{"arch": "squeezenet", "model": "image embedding model", "dataset": "dead-leaves pictures: piles of overlapping shapes", "train_examples": 36250, "image_size": 32, "crop_scale_min": 0.8, "horizontal_flip": true, "translate": 0.06, "cutout": 0.25, "targets": ["palette"], "num_classes": 7, "embedding_dim": 128, "norm": "batchnorm", "hidden_act": "leaky_relu", "padding_mode": "replicate", "depths": [2, 5, 5], "kernel_size": 3, "stem": "single", "widths": [128, 256, 512], "am_softmax_margin": 0.1, "am_softmax_scale": 16, "init": "trunc_normal_002", "optimizer": "adamw", "learning_rate": 0.002, "beta1": 0.9, "beta2": 0.98, "eps": 1e-08, "max_grad_norm": 1.0, "max_steps": 40000, "batch_size": 64, "epochs": 70.6, "lr_schedule": "step", "warmup_steps": 1200, "weight_decay": 0.04}
Rows from block 2 of a small image embedding model, named by matrix and row number. Rows with one number belong to one channel. Each number is 128 + 32 x the weight over its row's rms, rounded and kept within 0 to 255. All counts start at 0. Numbers have three digits each.
After each channel's rows are labels from the 100 images, of 14976, where the channel reaches its highest value: "responds to" is what is common among them. Only what is clearly more common there than usual is listed. The data: dead-leaves pictures: piles of overlapping shapes.
# sq0: squeeze pointwise conv (model.blocks.2.sq.0.weight, 64x128x1x1), inputs 0-127
# e10: expand pointwise conv (model.blocks.2.e1.0.weight, 128x64x1x1, transposed), outputs 0-127
# e30: expand 3x3 conv (model.blocks.2.e3.0.weight, 128x64x3x3, transposed, each kernel summed), outputs 0-127

sq0.25:099127191097232097136168105102114105113089108102096132208093175130137114098221093127117139109111132114207130111121135097110106171185166105100091114076106171136103096115226097109117131157125098163147086125085175121099113085151163186152168103092132125110095081163110128142120092136103146149150085143107099139166118084138114106126105104088122116154161139111151145092170111114154127148121
e10.25:128088078104103112081076138132196170189115123171109097083135120119135122101109124106112115132162097096189152182121138162077095151140126098115099131094127141103111105114194192138140156103151153188143114116124188093126117130101134083124127113141113112111153135185142111187195110143140067158120108081183130129124167159123190166192136126118132160118125089112101081184187118189170162129075
e30.25:125067149089055087112142130125081143078081122136128134127122071068093119139131136140121092153083083131057125129130127082123144057107136095132122091104095089087108132086163123150120128152135138159118061137151132156078149067154090085139137122071093074075122054140152148150147077105090130142088099140078140116137076071145133147107108099064127137060133072119108151143153136120082129154115
responds to: grey

sq0.34:144062161133152127056104087078065091203161145116127068139152085164149143171135150062089103065120107149145045121077164154130123156179161107124164097121131072128136132127150123141092096087070175145128146097161151178143170151120147141132135142138138141120117167143134123192130129158155063170108156119182143201124121156206154172141151128137159131117135116137136117137136128107142134125172
e10.34:163114161147107102163143180074122121118107106113123057112230109116149081131190113191122063095133116136118119117196136113137130098191215145172151100155115102091217119106117143113094110087165124117164051128121115137099090106095163148101062124177115117113127086121097109123122106101184139126134058131127182114113125152083124133114111092104109126118092115108110144121120121117123099170099
e30.34:136121111133082133149089080179121100136124041088146043163067117128085087139141135161062130157123094120095139127111089119070140106167121069115073105099124112117118155138134080185096107133141178087161122120134104139131081074134121127119095200096131140112088123109155103115083116083102106176117052135091155165112061099151170174103150151083125148103129118066153076125144152131123125131137
responds to: earthy; textured

sq0.11:162143125150089181097108171164155164138211094204210122137195102093156086151127111143169129157179128103117100143127118134108220112099106196225116174192147120133141152177095200092129140117130147101112150156140099100144150141101102105129097160160128150114175161086116155140130167113151146117089138098136120134120151145143150117152148138157163174087094114162118092155106109150100130107108
e10.11:063173144193116189117137130142126140113113177134046150163076112113061138099096188074122171085141095114108139113086101138082131090078081104093104167136073083085090161103102133183081103169116071113122155112069111156175080159105115090139171108123119115168141096120176152112130111116121140145078152085117112179096134128080119152113108111118183145126142163109119142120113077114094107119119
e30.11:103137117124151147123064084134126063130128115116115105057109133129108118068154105064128124064127153081132122108048095129108114146073056076074113126119132134130087056119104130075070138084106083088107130056140075102145084127097141130095093096138127157131132154085108075088090119106123075131132075119114098129092114115107135128118125127149098107149069133126121097068056120118131127095092
responds to: vivid

sq0.24:134074178132164110082146090094061097215172144103122092173148115174132142152149145080097099072109102158177069110081150151135121174203165098119159105118132091125132133097168109150099095109063165153147144116152153205134156138121160140158141139126136174160106158142119128184124118179129069180110144118147181194134132143197134165172136108140133137121151131128160113121132156135167158146161
e10.24:128105141139108088135129165078124110101103103105115052097199098116131090145181112169121076082133099150105106100178121114139121098172178120176156097126078075089189112094102129115070102063165098101153049131108101122111088090101166150093085108148117112103128065104110094104125097093163144129102058115112164108104118161062102128098109081100109128107084118113097144103103103101107088151120
e30.24:138120138145077127136083106173139112148143036102146066141079113142077100136152146145095140188158104136069130145132117115087161095161138079129089106089124109140116156154133082171114105153134183111175125136149119118149107042144127137144108196082154162107098107114161121133100119077093097170123081140063150166121061076133183183114162141084128159101145115048160104131135146108134160146143
responds to: grey

sq0.62:092108201107225129104144108088074106139127090136131103211146151106142093120226117104101117092122128084205097097095125118104143200183103152133115083134107168119104102127218140083137117131105121137140101121085143084092138103140144152089144138131102085129124116139123124158114135126136090080150098145116059150120166089156138120080131127095125148147151139100142149130144051117102100124076
e10.62:131120109125113128119116130151164124214115131141104106102139116117143137110123135116117122117148114112220126209125110135104113130135128115121111119117134138108121127126227185140134120115140128216123123105119216118131114126111131101124130128131115130121148127213140125204163115118129095144139118116207126133112134146103207149215117119127138145131126112115113102208215128221184129122090
e30.62:143065161108059078117131134139096133074092122150138128124135073068099112130138146128127085151092079122071140142124127085114162053108129090141134091095099085094113130100157131150125134145149122151119063132162136153065143070139095093152151118076107071082127058133138142143160066085092127156087092153070154126153078065128146166106119098061130150068127076126123149136147151132084136140135
responds to: grey

sq0.40:154148149166150091163132151157129153115112156144140164150091151139113159147151152144159148142151130158147170118132135158175125143158135133129153164106177144176177168105155143160128095130143153162158138122143155202131078135147173160176151070064194170150108108157147126098132080165083165219142131140113194105155124142128088146162070087122123128145156142151157142092161193115194193172199
e10.40:098085069124162091091116146140166186124196097167123115126101142181084140148118098119177122126204102150122191121118168169127098142129107113126133146094112128119118066117129157107174177083142121123146086159127122066106116084144146130140108110149179118077201160120107074107157143178148140201112122094111136103159181152163110192122155159110102199100169103178151131120122114124102179145172
e30.40:053126092134137159136107073097146108139131081093137103130051119139134090132098048121088120116127145143138054052135066126124073142136143134114082108146131129132130121140134085103135052121061133103132127138120084149145102118150097133067080127129134122125091117156154108114082119138137113091121135062120063133075134111131096065100132074135115065141144124090106111138117064041130082150134
responds to: vivid

sq0.23:095108210113210127105160113087079110134123101129129100216135150113143100124218112108094108103117141091201090088098129114105135199188106145133112077132115168137111105131201130094136119133103111144137093109079149084086134090145143150086148130123095092133111100142117120151112122130138099078153088149111064143132153079146145114079128126087110144151156144091149150128142048094094109115072
e10.23:135110116126112123125102130155172126202109126143101091086145112110146135110126127114113114113148119106202124205129103137101107129142131110123109119119139139104126130127200199131133117104145128205123124103116201100121110117095131092119126130132110129113150121206135117207174100117129075145143104121211126127110139154097213152199112111131131147133117096110102090205202128204201130122082
e30.23:143065162103064084117136132133093139082082113150138135126132073071101111131134145128123090157087085126062139141126129089121163038111134096145130092103108088090114133093160130154137132147147123151114064136163135154066148070144092081152147120088102072092119050135140147147159063084104132149094094153077154124153070065129141166109118096072134152068132092122128151138150148129073138144136
responds to: grey

sq0.32:109080171092172135072132106084092108208168145103110087165158108177174144169152137092100083087098074158165050149082165138137138180190163090113143096116101088122103096126168109141084089097079171160120131136137160176109177130128155150145137153146140132127110142141122107208095140156168091179121129132123151201122147135192166174165157111111143130122156124115140128150154131117159123137172
e10.32:172107166148122133164154188092139132101099126127127081132235126109134105151194127193106094111133128158104130101192134131165133112203221141183172093154109103095211132117105133126079119103184134099178086123121103121125104129108183173120093129178099121118136087100135117108137113112183171138135086143110188132116138169082108135097120089120128133122114134110120169099101128103115113187110
e30.32:139126124149084140150079079161145085139142045095145040157077113149081093135125135162052133167141107115093146148107094128072149102167115078139071106085125121133128150156146102171106107125137173082150135118137103147150075068132102132134099190105142144119076122096154100118085129081105092181119064139093156160121075099166168168106149153085136158096118127055155087134144157120142134134144
responds to: grey

sq0.36:091151118078132197170162071094166063126173106079092167100164163121150110126109101156082181136077143098124164171150133104077117100103186113116106083124081174081084085180119080097177176166156114103121134137109119133088164125119107127087112178186125106108138136119109141146113167142179087091118088129087072162097154113117174138150184144136147145114102117147089120174121089138098115109094
e10.36:118110125113078098139144112154158108128079066124155143152128182077132162074099076121086132105123169074128111128078095121153168107095124168069143085158186166159109115188132123072157113126088107130110110087176129133074152105155105138158064182112079177100124154123062096126125164106112147120189139150129107083103110080100123120135166141194083122186152165081158145122132182129119106122100
e30.36:179143154113104059138185191130101173106130162159138172128171134105086163114117154147174115166119064099123177158122176105150139092118112118165162154064105109091122123105154171146126153190162111185113113124137175139072183128094134132166191099133100105128173113110091159179208118077084171131125120181111159125173142118120155143167111147101152147106103124168139171135171153174120157096112
responds to: dark

sq0.42:091156123076140098142111147157153142088100143120124162118105112138120135080115088143156098158134068151141173153156125089152107099131155110123097156095085108091090077116137114143076096112168081153131069140080147192082107114136160149148139110095157135101126110148140122110100102172100235189122070127087208104123134084104103124165105074058146128133146147106147123100155195151169177152172
e10.42:131086087097092074097083138107129150111101100139170099083119200107119089054123108123112112199144127071108137107107212141104078207135129088082095137093119133164142106107105108115148171080128197112122138209174106103110163118116138087129106128141112063094142118112095086097125111163136090143126100115104127103206156131190102140108151135103107146101120090100103087115110133110104169116115
e30.42:073076111106125140102131104093100114104098148095116138136101086099120093166138099154105068106115124154119093100156110081140102123095162092112108071118092090107114143109168122121161114119088159131092061146152104184115122052164104097104087131091104098085084101158163119120111077125104144102092107093092096107091099083183112068061126082139085098108158072080112120160125081087094069167103
responds to: pastel; vivid

sq0.30:103155165079164186181197094095165088111140119088099168155147201160184120120152122174089172135090157119155168189144182105120134133149199120125116075116084203103084081173150089114172183174154103139143105119091136133096164100134136150086133167170112102109122099134137129157103151147180106112140089148097060161132146096110173127126178118114129129137142124100129146172137092123122117143087
e10.30:136078079088100057139133133173204119155098095151159143142142173103140173110110097095102148115153159090154123156069111139166152140127102163110138109161163159152124082171155183100165108105126136154122070108146151106094165011160135144175102154141097162055151165149101055153181165121140140149176148147155130099143130140104154144156166146159100145157178145102149142152155168156156121119140
e30.30:146117164102063031131160163134096159094115114151137152105139109101067170116125142133137116156097046109092152144102157093133149062114108096159140145059100088091103110093168142161115154157153112183125106110133162154058170099126085106156168097104078094106136072129122157173186116058060132137113103156081154130152112094124140152154119121062143141085105109135138160122165140148116156125126
responds to: grey

sq0.3:113175174090172158204223130120155125141149143125129211174128238166165149124174121158125163159134144143172199172158167117130139161166188132139123123102099201120104092147166121141141147189163114166153101128110152178105149112138176169163146142137157145119115119150156121161119151149146188184132113144110125161145154107139139103173145095113129137133166138108150138140162157112158165155138
e10.3:124099086085090103122134127198230164148128115186146153146097169121117188090097121108125154131164141084145156148097157172164129157106088138096152113131156170147100075135140197122206168116134151147143103134151145104120148088136121148184124144133123141115163230146118104143198139183124142162142165115145122120140173140145146168144191205134123161136185126117134151147146139146138174138090
e30.3:095099115115066126114127123099116125099113098099101116095091081113056134125126107122108102124114116120076101091108115095119101106062101054101107098083080076122061096118164108128083102143105125145119095111150108153109128066141069121108116099064125104090103065130143126137137087088061102108085090105063113106107092056146106111116123058070106100070105089095096132126138104104116114141089
responds to: grey

sq0.5:108160135093113204150184129117171114170188165118129157135153164179195161148131142164116166159125159158109151220163190130145149165154175126139137111140111154108117098160108116154164158173162136125128136111143093161117193156090113084134096168161173151120127146106117127211129166128185071143087138095140124210110116147178162156132161121107127127085087098103100098167078119114131159126134
e10.5:161109147120134135164166198171155159130143147162136156161163148134126174151182150168121160094163148147130163130179103162183155106171164166179204102169141147111180143143131162148140137141197106130197114097134131138147113118144202191176143149189131152123165151129146123139161144135191166164141160155144194146089159199114136168132144170142149164146160147125145168128130153131140138199146
e30.5:133150109152127158128115119130151105114156106122132092121120146148077152092142132100103149121145150071125147130077119142116142155105097110141119145059121137152082106159115134136091116086133048113137160081151119089159098091018119184120135105140150134138117144007021106120129137097084103141146095134131105136118174127071107127165131149125160136128076142108110108083114137148168140021110
responds to: vivid

sq0.17:105149127096143196165161090088162073130182103065080159108182160125152114142113118163079193130070163103143157166150142119079101104114189113102120075146099181097100099173134071098187190167163122106103144128132125143115172131125108132091114181187131103107141117116120130160118175150179091094123115132105065172109156130127179152137188150152125152122107121140102124175126082141100109107091
e10.17:115133117115099100143155101156169119139090093145153159161106185087137164093079098116099148115129182098138123137079092134157185116081092181067141105161195181166081121199141144098151105133099120139095136096181136157102163124157099132160093190103090188122128153134090110130138172122105157126197146154132098100122131081104131126143164138203104127199163182088164153134137187139125117101120
e30.17:170137156119102044137188180135112172099136140170138171140157132104081168126122142153165120174118055102126176153121177106150136080111114112174147154060107104097117131110163188151114150192157111183123115124134168149063181126105117133164181098131101094128168109121102158179200121063075173138124120169098157132166144111121149140167119146098155143104107125161140170138174148169128156107127
responds to: dark

sq0.54:100114186109215130111150109091095109124127075130133109200142158102142076108216099108097126106119138072194104094105123105095139186172112151136100076133111169129108105135199131068151133144109106146154099111084158080092131096154154167086158131128101077121118108152120116147112131131133097088163095156116058142135159091132140111070130119084099145162161141098157159126155057105106095138080
e10.54:132120110125118126111111127148161124217122128139108105101139117123145137111123131115121117118145114115215125220127114136103111130136130113123109121116133140109123125126210176134133123115140130218121121111118217115127115126113127098118125127126122128120145126221134126202159114122125089142138115116206122129119136145105206147212116120125133144130125109121114098220220127219187132120096
e30.54:147070164101064076116137140137090137077086127152139136125138075061101117130138150127131086153088077122072144145123131084122164054111129094142136094097101088087115130095155133147127135144152120156107066131159139151064147075136101090154153116083103072086129062132136145147165065088098130154089092158073158126157076068125143168109111096063134153069126079129128151136146154134081138136136
responds to: grey

sq0.14:105111203109232129105149109090078113138128084138135103224148152103149087118228115106101118095120132083207095095096127112102139198183105148133116085141110169123108105133229141080133125130100118137129102112093143079099133103139144152099144134127094087130127113137125126155122127125134096081149102144123066148125156096150143114081130128099129154147154140101146145127141056121109095122082
e10.14:133117117121112130118109136152167127211114133145099097094143112116141131112123138113115119118148109113219128208128114135096107131140131109122110118114131139103123133122225193143134123117145132213122123104119216117132112130104136098120130122134115129120147125210144126196167109114132088147137115110197127138115137153099195153212116115124142147128123103114108095204215124216177130119085
e30.14:139063157105059083115132133134094134073091122146138129126132074066097113132137144129126087151091081126068136139126127085115158053108131091140131093098099084091112132097160131148122132147143125150121058134163135156070143068142093091148146121070108074079125056137140142143154069089091128155087094149067149124149076063131145161107117096061124148067129073124120148137147147128080135143131
responds to: grey

sq0.49:143155156132137103153126155172139159122136180134133167158108131163130180130151140152163121155151124180150160159135152140192124144160126126130140164109145115143149134111148131183113101119148127164138128154135146233134121140138171146192139108099171187141107123149130122142144116199102197225126131132148209141135130133150098162197103103117136131132143137148162129102159215123198203147199
e10.49:116103102085119102112121167142180181106132115193133104115118166120100133113137124124127117156172093110108170102143170195139086174138125101134134106118112122139134091095110153126176220103160164106162105159141105091125140101119163145147114121165123077092169180104116091097173124223167123170104117101102153119160196164173102179105170178091123170087139104118121116105105099106100223155120
e30.49:063126086139141165109129082074145132143140102061109135143075104147124085158122079143091108135143162164129081077154084130130079147079162086112077097120131125144085141143154086123113082124080150130132134155134073163148132106158115141073088150105143119131079119159153131133096117128124134103115127079102061101068105091166084078097141074127083086123164125079090132156140065072138049157093
responds to: vivid

sq0.46:139124086203129097120097105125114123085120115120116114100106113103086112166096216123124177099114211106097129092110099189138106102146150131110199127176229108176246215098115125115173146124125159168173127137143137144130088133148152148136157100095153155158122094154152132084113097125099114158138134128138136080147164151079114141152104103114164138148129131126168138108123132120159124176155
e10.46:063108108150201121102078137129138156123209138140091122116115124213039130179095142083217137093182122188124162124103129139103112107092101119108108183084120085101109100127120143149119135120134100121136118139118124107135101120168132111132139079138213141108181131122128071127132173137136099182125136106127128137142153132128125182122123135131141179101179112216186095121122138124098133134187
e30.46:117113121149135153173072112143166055158157081143154050093110148132152101066078111078122158081134152093119129111096086146080142140144119150142136135157147147136151088163077103034136109077113089073176130106068098094157064137110085124098096060131139143142122127106119065105101158139154053137147162120139134169121141140071144111115151112148137104138111143120137085082063149127142110111157
responds to: vivid; cool

sq0.21:127156129117111214166187115115179110156201142128136173124169179167181142143124137164111199160127165143104166198159176133128155146114192140152135112144131159124137122179102129143175179187161136103098156121152098150143177150098100095124087173170156154128149145096123128172136184136174097113094151113148084189119146158139166152146169152149111129091073088132104099170081117154106137095099
e10.21:135125127110115134147163171215168166124123147168135173176127165118115221131142151130116184084171166123122170124138122166173172102135135167146165100160171163133147132173122168150153138145156095125169133101152122146148131133164170161222142168170118169131174161126144139129168166145169167173168197151130159148099165163122124175129150170170149172171186157109155169125124172122130136166129
e30.21:147150142138119129131146161127147138134147121147121137108147147138095175064137140088134142137143123043127161136069150131141144145097074116139137154066119124137109070145122133134102135119145025149119140054139145085136139116030113149145162061134136126134154124039029138147159138083088128128141122146121131136145164124086128139172129132125158140130056135139124146057138130151154156031112
responds to: vivid

sq0.20:158141130142093192103113162156151156146195113197224128150177108111153108139137112138160119164188135110129106141130119130122248122128105202232126166205143123137145144179104197111129131111127144120116140160138099124133158138087115102157091158157141148114179160094117165150145170135154159144076132087150131146122157137160149129166147117146153166077106126141130083155101131127122145113131
e10.20:097172150180116206120136150143140154124121214154071149156109108119086136111120217106126162093155099121120153126120102156107126102116111106120124146134080090093113168103117145205100123185147088122142158102078124153205088163100140115136207106143122106169153107127221149123148107131145142157085152102128136216093150147093124160119107120113215159123132147120112144127123084122106128136116
e30.20:109143113125150148123061087136130067133129119112114111056115139132120125067155107058133131072128140073136120102054095130118117144074052076078108135124136140130091048121104123081066131085104087088116131058135081095148083123089147130097085089139128151133135153076103079093089127111127077127138087118124092130097119123108126119125129135151105108149059134126124104067057112118132129086089
responds to: vivid

sq0.0:113071142111144144060089082084103087194175142121129064142161086167170140169131147086101087097118094152147053142076167160132154155165156110129155100137111066104109110138142126136086088078083167148102132106136130153112191138102142117125110172167136129126132166127108130208121170149183070159097127110149128204100145132206171165150171121116134140096138115125122099159126135087146129120153
e10.0:179111184154142117173170180095115124123113114108131092128241124116155094165202119208115106108124136173125124122193126112161139103200230161177178099165118117096227144122122132115089115087175122120165095123128123124109103124115180172114087128178113124123128088122126111126114121107177168124137090149133182120110119169088130122117117088121116123125111132117121162120123133123132099176133
e30.0:139125101127080144151088067164125091120120043095157055176069108125082087139120126169058123145118114124082152135112089123074130092159124090142071099088119118107114169127122091163114090115128178078148124127136088134152080063125096111120090202111123144116071121094139097104076119088107113185112076136100144162106080112147169153097134148086140155090127123059144072138142143128132119125134
responds to: earthy; vivid

sq0.59:089157141061130132163165132132147129099132135080079171135119168158166128082132078158140122137096113139143165148148152073131091112138189081088088135081069168095059065137126073130120158159162073156135074115068122160071147060121155135151128151139098127118121092137111141151063135145146172135099064100058135142125135063086148097180153107087129114115151115080134110143126131118136121155096
e10.59:126063086105080044153132122171189143156087103152164146145149169103143144068112107129103143157160179049156113154088151139154160180134120168077124123163167159138129105179150172112137141093136175161127093129189151101104148069151122118163106169135096172079159142156097091160168161145129131148180154136165123104157155147139158161160158134177105152165156142099152136154160181155152148122073
e30.59:123072142080061089111144148115074140075086137128123138118133065062075122134133138134142074142093083128067136136128146074129134071098124082126128084096078075079107119076166133143124127146134127164101064130145145160080148051143094093132140110082082093082130068131141145152163071103067129125077099142083138120136091082147131139099107106085111135080124070122126146139149132134088127145107
responds to: grey